From a checkpoint of a small image classifier.
Data: trained on seven-segment displays showing three digits, 195000 training examples.
Rows from block 3 of a small image classifier, named by matrix and row number. Rows with one number belong to one neuron. Each number is 128 + 32 x the weight over its row's rms, rounded and kept within 0 to 255. All counts start at 0. Numbers have three digits each.
After each neuron's rows are labels from the 100 images, of 14848, where the neuron reaches its largest size: "responds to" is what is common among them; "patch colour" is the nearest of a few named colours to the mean colour under the peak. Only what is clearly more common there than usual is listed. The data: seven-segment displays showing three digits.
# gate: MLP gate (model.blocks.3.mlp.gate.weight, 512x192), inputs 96-191
# fc1: MLP up (model.blocks.3.mlp.fc1.weight, 512x192), inputs 96-191
# fc2: MLP down (model.blocks.3.mlp.fc2.weight, 192x512, transposed), outputs 96-191

gate.27:094091157128139101088070074166121162114122159082140166102163146108152101120099049157134139131150154046119089149133140128165141131145148170149083152160166099092144086151191193115160177137105068069133077160117123125123161108132155104132122079086148161124125138074137122085136136082202168115
fc1.27:093135115160076103106139122154174118164154145148133171163122114074079062111093111176162166114162179084148126112111165156080096120123145147145125136158068134115150162091161137127160118165164132152092182110112099168206098100114138137124100103128113228065140111105164114078182131115095072102
fc2.27:066137185144152072129087132092154195101149156138168080124170169157138165106109145129111179113116107185142121180142134109189045124110120164139152134108068120117188129088113112124150151102152132138192126097116140162131084085120102105146098075149117083134094102120164171180175125125132168183
responds to: green glow
patch colour: green

gate.220:139084153105122141105129063151135122138084060182160143125162111156141142132129091084150128132126092111099124114110077167080170123122081119125113089052150129100116085127141168126181136124141128146056137146138136127126101148076188126114199146108126142106135141149173115195090160128139069174
fc1.220:132137135153116126159109202106134147126166198062150122112075136110151121133137126126118122126148130145168138149138177096156097184137174113132187130188109146141162181139126101149073134132144142101186123110124107110130142121188071149130088102131093130149116116105081156084154111080111194091
fc2.220:166136105092064131150129147184142146155107133176103108131085159071138126114095147140122143130158074129105139138129111125094127174192090084101143112120124086143075132119131100169137114098112158187077198136162159141152124120129093093066128142115144114132060147129108121073164135097166105143
responds to: green glow
patch colour: green

gate.242:132145127122165100104153137094158129143128123112134120122116107208215089202118103143162198087080207042110138061119138158106091131112138092139140119139136143185114163144170103166118119131187136130112113131139134156163153097107173119064155076127126127123108079192074074103107082083101159145
fc1.242:144113130124182160134139117161074153176124076104135067134172112198157134189151084146153183094070178103123178101145071157121177169103123101185166096071108144125180128112092151162151150083180129129116100152152157142140204126096144076132141087138115154101147112181064099083113097108081121189
fc2.242:102143125078120177143108098081129173131114138175131085127202103109122105119194180187149129157137091164144151118150196128111116091161095150177118157119153143157170095086132129147090154160066077154131138156191128074121121141197149173062189079119163109119150142174201157134101116126195079129
responds to: the digit 6; third digit: 6; third digit: 5
patch colour: black

gate.357:078182073107116109113090107089163220075155145112096082115127102131206088157153115162115152125118181117170155118146106126166122165152150104079113091122138162143150087127158139126191140185097069147136185109073134096123071110084161091110159152156160122157127123127110149051109124088097105153
fc1.357:145058145126141108164166192145106051183142076149121127143151138113102137095164172067168121095177066100077132165136168152108112096079063120200151155107108120156163122125134098106151121087165157143132079108145109176116163131095120187126094144148094148116127196122117119101153119160084126137
fc2.357:096114151117088088111130157141179130127112132181144182159158105102067075192180115082177134148094101163109103145160133202039134114140107186177113139111070147125180097126121114110167097124115129105133132136134156118117142115091115062129099117141144133146160187140059093158150146148070105154
responds to: white glow; dark on pale
patch colour: grey

gate.101:157143189138056159149113159161096120086087097093101092101096169169157141132092104089102116137101184126117117156116147116146122094111153098146131092098140162083154132106135075072121175167108140141139089151114084112136126128134148101076103133103207172111140192072192135129165129090129081102
fc1.101:172113095112149128184127180120135097154122094100174101130149145107130138094134132098178128099103134128127143220092121108163107212133122135120118174146081114100158114154068110109130145136084084141152037094155108133175113138135131124029119112123115157096165090106107187088094108167121120114
fc2.101:154158094134147116135092123139167123095120089187048110127095128153118069091158108171118120143181157164159148135132124128098180131151160157073107118122168091168108116133135118122126138107085171117148210114203104110178086087113148188131172095106137132125107166152151116153152072127168118162
responds to: blue glow; third digit: 8
patch colour: blue

gate.76:145142136090085122105143148145068092073120085116102090129144164126132149161107104164146167075122105112144121140148085109164184128126219133173204132137144148148133118117116152161106127102152197136159166143137144079088129101112119098134139143122144145093102122126142133172128132121153097081
fc1.76:114197143100176154194186137143152089141118158104138102126161086153120126145115182126066115126172126126151145195125076099141104099133097102149127185097112170088151122036152088120155153148136126133123122104140106139072125121135103134128123062132162131145077145120172157149139157146155158123
fc2.76:156107106134121157158154083114135137073139134109177163144130096161100127094137122110106112114170102096129137161097157200151108068105149125134154071141117131150122080114190141086117094126160107125165150063089145113065169154185120054134124148160104179137110104145126059110170147122101150028
responds to: third digit: 8; third digit: 0
patch colour: red; green

gate.218:161115124084117112160167096136149124087093166216185116180136163126128101136116129121138088116121152134132147136167090140151134134032141094145063121177153086078115087093133139096132176139110112146074101091108092152108080112143091141146178107130101127141118083136083120137170129126144128139
fc1.218:141108128159122152131120116097082146179114088128134112100156159101204176108180085107153126157109149099193146130154140130137085113169048157095112152101108081104118132120111125114133104107128132125149223150186169164159127121027117113158160149157112150157098052192078123091117066121139136129
fc2.218:143140074127127091163137075121114086121093099067126146078145158147144085105176096117095176141073178183103188121077160168103089180106165206118130141179115135081136151123132118114157141164161146109164100094042112166108165167123117173142196142178112096143192133064103150098115102090133132142
responds to: glare; green glow
patch colour: green

gate.287:080118135195119091139144203097163118135091161184138099162111100114170084129148095111126160110138187103149145059121141130168167171111167101080138154124102023121147148130125152143133162141053182166175180089121081150121161123136115151195085140142084123184120121103145132134131147139156131057
fc1.287:177131170054099149134131065185060132134159117125144147080113143149077146189119150158102147110154087141114131123154141119122052108164122120176136145152142202102089053116109096082133104108179105068105102155143154113153119099136088082095151116071112135096136176154075148121096125145125100207
fc2.287:149120133093162059090078116107177155156171117151111109122107145134096088153123143157077160102072137139112122110196169084113146126074171161096121150096122140087156149207112169104104087144095189158114183116075182140058066130142089127162127137156140107205132162100154127146088134107161168001
responds to: red glow
patch colour: brown

gate.230:113136121100157111126145101161178146110183132041166119124102115140164121138082178113115188112124171106101090132030147101130112111136138173057176108106171151096105093163117103084122130172148175075096104117146180130141096101141108104123146104147170118139139110117145148141094132119165135081
fc1.230:124155122089160084149142094144154142082173134034176147101141115141131121130092172138125113123134155122091103156074135081127111133127163140051141105105151136104111078133131088069089086147121150110117109108130192137163106141157085100115120091149164111139147093140126108162097146104148111067
fc2.230:109122141151137156109105126158121079123153122105161141089105115059178153151086163161119077138158202162118210101096175095162110112157144172077140145111149133134139170143172140157143172117136106124134095089232106129127136199161134122133113086189104094101119088144136138150150111096088048123
responds to: red glow
patch colour: brown

gate.454:089119133165133103128124146131158096104111128169137099161141127129148145112136152079120183106125116186144096129155163188123095065109177191129205124137109129105125161127147172072103121139172115083136163072082118140147184110109129094106071131066074117140115178109085157103134130134156168118
fc1.454:081120114191133167069124109131117091118104161139107101143130129033161185097154100104148209094124148151102176141147123141124043167104101123119158136156173106140156100128135116119072102101152156078149167175143107118131175180051128114099171176134129196134126143140148176144132143097167097161
fc2.454:126111084130098086194091166076094134129159135115160129131179122153147083027114074158154085155114114136142134076136123143113165080172133150164126092124089107165081097070176114130132094103118124127147135163166119167124126103120126103091163167142214054104119135090176128156097086115102135117
responds to: third digit: 8
patch colour: green

gate.97:143140149091172126121043118171078111133150113159104182106108106148127140098161074105146089123172052093073118147106160133162169134145066103192118187158138133112132138167114103129086137125138115165127139116158095054167107138108098128105125167106194097135097067130144156150116171103142158139
fc1.97:139111068121173079183104115127100157126132191080120150154126107111108164157083100206071101146156106075107075126091139140133132114133117216142149107072102108155167117073117156088140129167177107120110121177121125098107165145165119062092111098124023166144104109101112160217169147151139135088
fc2.97:084104137147060125166065097111103106086140183130107133193078101098179172094119104159109148031158174114136128143208096114111114162139161107107123139154159144117143145101090184099055126166115111134085099103158127116150146159172113138148118102132150109122144120156158113153127141079160133120
responds to: blue glow
patch colour: grey

gate.319:136112101105151093159151124167104120151173148196065070130168169113099101109119145074125121097136189147118172106177091120122088154091088152141107136116124112164079138158101150085125163125174133126092087094131118145158102110064167097138102135143060126150096080125161107193108119172113195213
fc1.319:163121185097123210115137138119153101106159103086167124192127140093139165112146135108127119089172136094091166163173052128089171143147149126119152141157104089191176184148172124129110131124072095097127174166158056150175131154141147202153090190146113155109065124111131135152194130124131157129
fc2.319:150128146053094152089155097105113163121107110171139095114132119137139157165183089132085069128113173110117084100113137087117122125113107117136172143110113179065112102147165132111181149141210174066132104114118122081136125159104155154179065116151160166146164109097097126145163082178139099215
responds to: green glow
patch colour: black; green

gate.224:190142134118132165163152097128141172101140146125121128122096090092082173140111064115144131098181114110102085166144088135132115129112122141116044105145108094094096143097051164114153144152111163095129073066121147194088122169108113158160145189157116124089140193135171131179125107143135078117
fc1.224:090049101137157111129086151138168139097127099125132077105081104127087092106146136129134141138088175051180166072163084122123143098138125132145181173115135167222145092147156135101122149090197100138121146193145104141139105100131123097193111091105136109157136105134085106082093208140146131083
fc2.224:154118140155138146208114117157134135084116145120143163068143095113170117106144148152138138090096180219101135129139113203079080089136087112129115127129084132099110139149158109125191061177125135126133089120163178083105116130121183128133095159161138099124146140164149086154115155146152109169
responds to: third digit: 8
patch colour: green; blue

gate.385:134171108120176135133155157118147120122060065115127149119114166116143088147094146148172106191131124106127135127105194172132120150122165160125139195107105147140186166133154121078128096106112077100103109149085065112114114129100158161190072151090161137107173155098108143092143115110160098210
fc1.385:167118132121114157209143191108117135090142134164138112138102140208143168141122126105117179170119119111110101150059143073132146146131138081090111100115133128145160184083092160090096129144053122131154142193134147096118068080170132126074142144118127118119174137128184111131148105178077093130
fc2.385:177180158066089157130092128186091131115063099125146185141106146184162126084107134140122115185137121132136157135165158073082179143072134122140118092159133072147184125118202130068111115140121150092125132087135137076157115107148078172093170132121170123156108095145070105100088114121147179115
responds to: green glow; third digit: 8
patch colour: green

gate.52:160164178130139139134200155120157170128184123114184101165170147174142138125124109187134115125166109089127120134114152098146098143117138166137090131123197158110095176154127159069144138093129182160184139132161114123083113123151109141089159126078125077155155152144115173169061117141151085088
fc1.52:151085133116124181147118097118152109166093111173102131140139111155170147151167153110148177133071123144131148206114198116080078143142163159138145165124069092126178137139106158113181175136124128164197094086114161108115112130069117162092122205125176075090128126092137062147167162096139041133
fc2.52:145172080109182152100133119085133089065147104154122114132081227142158091132135106151130161114180102121104134100163135152156115208104131136150140200107178136149134166070122143104088135138109106171096147097138167096147157093117136135107115124028099111157120123157177151150061140148091148158
responds to: green glow; third digit: 8
patch colour: green

gate.394:158112129116155120117215140118133137092090104133131143106129135135099147130112088064165069133184137128084135133103167092186147123143175076139143165179113123156114152091131137124131122154118166156111121059121096088134171124183135075093044154182107167125117126147135132125113111168148179100
fc1.394:104142134137125142125170119142141108194146186091123142126174134167099120142156156109116105203143120146097103127107201136070138176134107132124138083172105149110112135156175086158129063138092100101074103197141141131173069182109106102088166148097118090043152121100075152126119137138094117082
fc2.394:111086094077149128110115128148156101042122113105153180126169126117139115138164079181104170108093093204170090135105133170111156096189129119052155108115169158183105147106152128142089126131107087042108093158142152092115070142116181109119142128094138114043120124113133130147119081135113175117
responds to: green glow; third digit: 9
patch colour: green

gate.179:143140125082111142151064169107125161118139126087123139086160150155132152110148095165107129131089104174084198143119120096191161104089213120152208126127154124088083178118087150112138129120138176139101205117094095104162168112064125097113115143099166151132130170193153102104183058112094076118
fc1.179:101143181135070158181127115153103084137082141144105149118170130094147132133081131163107181082130107087157155172120095138079081102174135073186139128127130108064113106098149112167140113095172116074111174104056087103102165126183091146172110157123128161106127119131134134072124094094111128121
fc2.179:110094111078128130154166154071118126109107134120200179163119109134079081192094096115132100134130136054126097185157130119146123098095119141168165090166077125206182083103153148094120162131118084129113109136079160153053141164096117074126172135095093114110163066148149131112149129169152161052
responds to: third digit: 8; third digit: 9; third digit: 0
patch colour: green; blue

gate.264:143130075134162063102111113139158139085174167044174118159118163137137114050102110173134099128122128161176142095125142151156115096155102102108118147099129142146099130125112160092161150106070122154131157196098125056156073151130189160128124124087200101106095126115090151129095071103139157076
fc1.264:176140162132152097103049128124147097109124140121184146182140153109110089123125125135131121113135123131162192088135154125135182140149066128140085132106160129200151143081139089073132155116172159187116154154098183103181059144140144162129078085034161124126144124151069156168091082147147175112
fc2.264:123175143140179161189190127114126108146183117090135097155086083152080165127162179144186121113073115078197056161122092125085137125122143099096122103156158050163106151147071099146121079185081171116124134111156071120139138101091097114112135068139177130073127146122144146156102083108133177116
responds to: dark on pale
patch colour: grey

gate.73:164101130169090189155100074172127181158055142152181161160145144075162128145116167196138178142089115142117107119112051070127099187129138127115137180133101146081162138095127140107115182105152129096137106148131123130159124108123138139018115142143111098092148083098153115108128139077125160073
fc1.73:074121159135154142136155149104150145135156109121143138116155114058073140143142119085151179119160081111139155128085189129154068140138095099164123084171130122155102113128100158180100064103162168132174126180137137125085134119095176125153206176130090140139109183089128109164125141151157110147
fc2.73:126177147153102144157175116175180049081174154143119156127087184179073177171108169166140132139083157148095172170130164111099125095132153169114161093103119153145075145117129124157095093062054117167129136124097133065075165111077156089088156103088090133084163136094152168142140106160145137117
responds to: glare; dark on pale
patch colour: white

gate.342:148161167146118133146086169114132121136090147130112131146136144149109158101146073157105128111097137131098118119096135160176148105095141078104160092072119109091102157119104149163171156142078105100161139200093101125111138166168115140114133108123158134102105071164111108133127135121105088125
fc1.342:096116190101124139082057116079162154087129133128139172119145165164138149108140147153122096142074087099118126083129137124195162209117076116142124110126101094076088135105165156187140126138141177179146113142171118110103115164126058165096103186085121093102100120127078153129228114143123146123
fc2.342:138147131160176134131173090123123110125178145171121117123135131147093116193117156059131118046127213131132126152101156172125134114179171195158142134146125142119169116142039113140102096103110169149125181101145064183089129051112132178129143133130098144152125075126119092135073161181108134095
responds to: first digit: 1
patch colour: black

gate.239:141117103158165151140102123103118115112220122110074142109120086101132138191111084199084148124165130096133144122164136166199172111118152133160109128175194141103114110122141128154126134203133080155131181121135084179197106169164089133103136158094127181141125124107158114154103173091163104133
fc1.239:137128104070137155090149128109142120171157125080123104120142174170131121113157095141114041115132134149141162112185089179067121093120125119177121183083126113124126133158125127200118132084088111113156124169088090149066134153153105162123138184114120145123149157188123119107175104110186154141
fc2.239:118112105080082102145082130126125088107114108100125160162170143138135134080143135187150109172176176118158139161156143133095137105064143151149168178162144121170131155170090146091184079089143052166146179093129089157196085100114130119082144135109128087103132149133127086117104097176034145113
responds to: green glow
patch colour: green

gate.91:132207120171106129146164127146121143150132130101074121098101134063229115148146136089103120173086072115158069168085110072106099158142075124127171166116146112061178119108157139173155164131119126166114137119192166106083130126187122122092158066142133129129100154106115174083105061116163109148
fc1.91:102093109109113116181132153140100143093119135117129155115130122123073167096130095131128158098134133151139097106124156147154137136159160206150218164096106116123071111097085113195110072111144136124127133129113155170062155102064099117139113098144095086140127132076138132111162122078175128140
fc2.91:135121133154127114139193108107110077083110130094112090121119128178107044119128141060155158128164164132161087090093083171136119176106176112140157135128127098132117152141098098134143075147100136221100166060079116172174161170124153141111164093159183187123099164134141129130098132118092121132
responds to: blue glow; third digit: 7; third digit: 1
patch colour: blue

gate.474:161116090122102159105126143069147138102092198110115143134160102118143137136079119099147125095128141084132115151171157146112069151139126159115108166153130085130110121168158168193125094129074121136045157129122125120047126143144166135150135146123105169071100122074102103100105175090130109109
fc1.474:141158083160087163144108155048159146107125177104100125153139118106149104122096137110164143086152133115138130142140148181115076189158117158146115174160122093164131131175163167192133115136070145105082154104109142139075125120131170155153127153107129183074098123091094082094100204102148088110
fc2.474:095134056149110128122174157160086160090127102076154138096109158107155034114200102157105117154090113176145200137153162159142099111141158131100168134135136108126127106142097123086182119113153207126112139174138120107145140193119096051039089121137154125135146130164144131143148134112150153060
responds to: dark on pale
patch colour: grey

gate.199:170139136207105120102130134169098166121143121130127149123172122101129121057166094086068154139132113135117125198140142127086125123170114098130145144143100112107109146145172167151115084171063101157188087147106128171077141129113086161155090079122118173109074098145192211124096118100139109143
fc1.199:170103122180092144091111161157107144139162112136148106117168120118093092066155054091085158124158114105130134194129128100105135107188165117165169161121107105123112135123135150154114066165051093148204095111098142153070102121129083173160120094125134186084070101108154182176119100116137108161
fc2.199:188127121141143168172098168142132183131106170148126133094136128125138121105166133149111096115124090163117123117146138162081139065151131177139080180111121096160112115118155192130107088113081106159117149087128150132123095157136071112175131149188116098102096144179097221174143157100157079144
responds to: dark on pale
patch colour: grey

gate.229:154124123109086187151105116077127171158160099125157141099104140127172154112077143115165053101185101160060063156060119094160153116129135107124094115155095068056102132121134080131128197140109131092168113100148127114126085149122098137085126157153162142151118144092164153129134123140135123103
fc1.229:065113160185166073091136121138144109122126150124113099206139157116124106150169161179067160182098140097163184114158113175129150143110104107106168123139195179202176096095180178081116081145167088141081125139119160149135160116136139094124131106099128150099081132175126095103109136118128104128
fc2.229:152098159140123177130130129114099151121065185092175170093121077128164152110073162159145093142118166142112157145153110152172069102144138157220141057127100139097125136138095104103169067134120148144115106116101153111138091138129128152099027113116091152123077144173090101133147109097172109169
responds to: red glow; third digit: 0
patch colour: red

gate.141:139150151156107124139125132136140168139157096060132082150144114077178094116100138062081086145143122087082172123174130059066119096135120137158164115103144102119155132100086066133065093110111177127077137101155154123053068149157074111143171143136136113180125125103077118122075146131130179124
fc1.141:108061092132128098161136152162188128124142182095105106173173107115173088112136125082120135126139142120092137184136137098070153124184179246141167110123129148142153191079119081143162074084117118134122132068127129151117066120105083075117132133147156139084113133115127141189136154084120185107
fc2.141:073107109116091152106107127114128137092149163120138144066175066073122062152103178126114147081207082123093102145112156093182148155162158078111151157166112138184140086143100152151103115128087193156087103125177173068054147146143178148139167098167151137123087136142123155125150153115070051089
responds to: blue glow; dark on pale
patch colour: blue

gate.425:088149150161063056148090120158145176147109131168116184165108089159169141167136136090151144111172130089190127125120104203079087142168145116136121070085168110125115139111112086095102141147122066117133121134140159150121142068120138120136177108123099112133162182140122135091115168119152076152
fc1.425:166115104062199174095121124115175086117081075128127096110167138095105142109129085164131128116084105169095121159150152068144125123096089117116110176183080120143121101120162186135148121081109151113097126109114118111149098168165132081140100164120118138096055085120156130191085134097116177126
fc2.425:130167088128151104134143153142126157108089113116154104146146091046167111130113138141098151097085142144095172123105050049134148103181152094089118100109147057141149103138095116096172163118114139195115152111132172119160105190097150108120114153093209132166129171158144149131126142138220184155
responds to: dark on pale
patch colour: grey

gate.253:084149073094184132115093143113178113165113135085131085140113164090098085183125111153099107111146112088142085074157094154050159107138133107134106145101132111098138170107052157132144150123093081112127096161181106147171104121113168148143143146159157135146168132097135105130119099142097148082
fc1.253:125183147148121094088134155116110136084123172112155177103141130108139162144111153072115082099120182140172159156178151123150121134099137134139153120135125105124159091132091131134122102133142087110075190109111075094046162173109158165136127170132111137106110055139111123195145141044161126139
fc2.253:107160121093149127124126140108107169136102102127176158082152107125144108117134109104107199104127130120132101121087132105114208145054122135077151148094095155077096163100104133126151133152132147119136071139134067128157147065131098138136158074163090084156139147098125112121152102149096139150
responds to: blue glow
patch colour: black; green

gate.354:178128125154089150085096140098139102099181083157122042130154132131142076140100124165174179127107141110106069113131116157087129185153136121142124141091127164143148155131113123133126142198141101103187101113168135228140111138134189170081137088109170158080116089117117152180140156132119112159
fc1.354:133134137118114144146178137137137181058213117195096155109153138134115139171131132054110145116115123120116136116158159151103102096111119097151144195165104144099094132168075092112127071121175110135119165087079106161104200187113137155176125136162181123139108100126123157180107144159143139156
fc2.354:141129112112156133154136131112115159141095113078148174165181139119112117057130114095076159118112077127165193127097076158124081133099119076161190127144142164175109150133140168125081129111142164082079104102139153026194141155113142119127121102213137145079081101103167160116161058122147098112
responds to: blue glow; first digit: 3
patch colour: blue

gate.252:078152084170161119106131197102239068114120134166167137096122098121096041110072051117115134137122134123155159108074112121123108165110204123155140152146154094088117149089154138139158152114125139117156103066138086169104133158128138121110077092176126122064176148101125136100155139157145133082
fc1.252:204104076076071076092138120153112107112123142145124156104100146178112068122134129123103140137097177125133174069143087096132119226104130086229155097116147150104171171020108116177117111111105049093122131081119107116175134143143156154127161105157141112144130177126104142103097111168107182094
fc2.252:121123141128135135164124115109054119149143123111110119164100198119158159140079129172182173074131093150145089176149153169132149049195060114115094115107151140146144123160180158081140161104170115120100194160202160104130123099121120128098142137108105141147112110138128121142149154157105078106
responds to: red glow
patch colour: red

gate.204:088164087121131113136100155153169171092147136131123131212123110124155127139166137135153137129079088132105120157167179074120172138111147155072109127141165075088146134149135116146110107145114100105127160133113116155097129126093084108168087194149167145149142169096112149137110138105139127046
fc1.204:173127172104136148133093112093151146136060171121132086175137111149188144099100150087079103112140143202104191163112147100117154177167137123112089146075156105078133111100124106076136090133107096171077150079100195160136142133073094134175107158148109168089136138099136147142158132140138098062
fc2.204:110152120155103093181117069135160086114082115082115185117120095095094145138202092107140143096107158141148153148183133198141158114197128203070127111171126095151116074151152075171143114118105106156142135159123155060120140140108172149084119153179175140128075123148094113139091132131137132110
responds to: blue glow
patch colour: blue

gate.447:148115094153109131096141092109092105186157165132121176086094083112103100181123163103103171155125164098073114101121147136109137084108150146139133134149167139130121168151132112205164124165158097125101140098025086176077147129112186091112137134159135119139133130110088107158076108187192146111
fc1.447:070144113099101156135195132151131166142113109081100122135114099177085123126099068091175141132094079114064103158134108145123150185144192138115115162159126133155090133119127176178148144128184083081148117138120087146141113114152068096199165115129124105129143181134160132155078082144157166107
fc2.447:127128135125180144143130075077138122120146124131164098111156144148129163088137108168123127124205099118105097151137159050144095163086093173129090132140100148138192182203185116052132128161109156100136107134081121178151154165171131189063130094124108151077061119151184096183073141098090137154
responds to: white glow; third digit: 4
patch colour: pink

gate.437:156113140114099090101145117145131153151090139166107129122154140125114096116131143093157122139084193168122088130103129137191142140149169071084104138149139124154077105148126150140166157147120099110152151142093141129117095154106141042147099176117043120036118048159195134167131072133124111111
fc1.437:131174158103105102178073114123115105093146097161116175124158106123129101109187149192163173089162090130156108140094098140127105080154118159140112087132144079126094110105070157155114088107078147162172138122126075112177103103167151120105123125121139172144162156143099094111158144124116111070
fc2.437:037141161086096147115146101129059144114104133104054092096135139125135125141094146080115123095115089120129097136138078093124144165172154133073177151174130149133121098170144106138105149169157098170098142122152207128081098123107132141172081160138108129151153126092158165120107099062145172202
responds to: first digit: 1; second digit: 1
patch colour: black

gate.384:123104136119132134212107164066101133157160133127148104109102102135124119089089102114131101142153142113111108139065164115138128146155195116074134169134117165061158123095123107166100134172163128084167098098137044130110086169092112103139064144116174151129109125120204126146136124155168056104
fc1.384:118097127168122065085104075051143170167091119114104116117091129145102074098103117140110105113127136153127104168108093177143141158159122108087155077135181145130197120142134124147122157124176157101134144081110142186147173087095132100140120111173193163100114105196098113133135132142202097158
fc2.384:118132174181182129156139131117142077137122141135172064080079102127118081117134141135144091142102096054122163081160177122112138113140129160135141115131083193101131106111076172164120061179128115117199068182078085161129124099141156122105044105119153113160125151124120160164158155101116047120
responds to: red glow; third digit: 0; third digit: 8
patch colour: red

gate.493:155126173091146164170106101068139072074109117135165086159074136184087098132091105145151114141150108150092138123139183133156113121152220086129170124155110148112123182120153124136181133119120109156176072145134063093113094146181115206129119121121120112118167127130076143145130098091158123114
fc1.493:091164123152127086122182134139086092150137141098105140095082120092087128123174189129100144088179117174129119112114203125195076086168144163141169129097145135107142131139114117127116155165161130186198138094116151148113120107139172160091117120105137071151094149148090209081143103120093106101
fc2.493:139144085178185187127108091137141096103099054086098139097100160109134173156121124155107116136165142121113134130102098142092104143097144136052122169090106109138173178176139080109122156159187143092088067102087086096127104177125164204158193098116121203154132135115121121129104087149175166106
responds to: third digit: 8
patch colour: green

gate.280:101175121153153109111102127105183167124125109106107094103127170106115149105145195122124146161089053142167131097048143181092092161148142092155129099131132112114088126087175151153145112095101086156080135127124082125134095170129150177121211094121127112085118077113193168155195139121094114113
fc1.280:115083137078083083121180130185117084126113169119158163171155106185070092162109078179118098132152138097106144174188134168161136130086112159062130129074133133168135154106079119130111132153149167084174097083120159131137162051170155061162083160148121128132104136180081085034103135113140126108
fc2.280:136125152126137112130096061165180156041145158118127158189118112121081126168191088174118134095156141091144140152107149152088111138140074088067115151121141131109104052138094132150163109173127063102163084116174162121137157115178128140067213132118118155114195105158130090058084110049135136157
responds to: red glow; third digit: 4
patch colour: black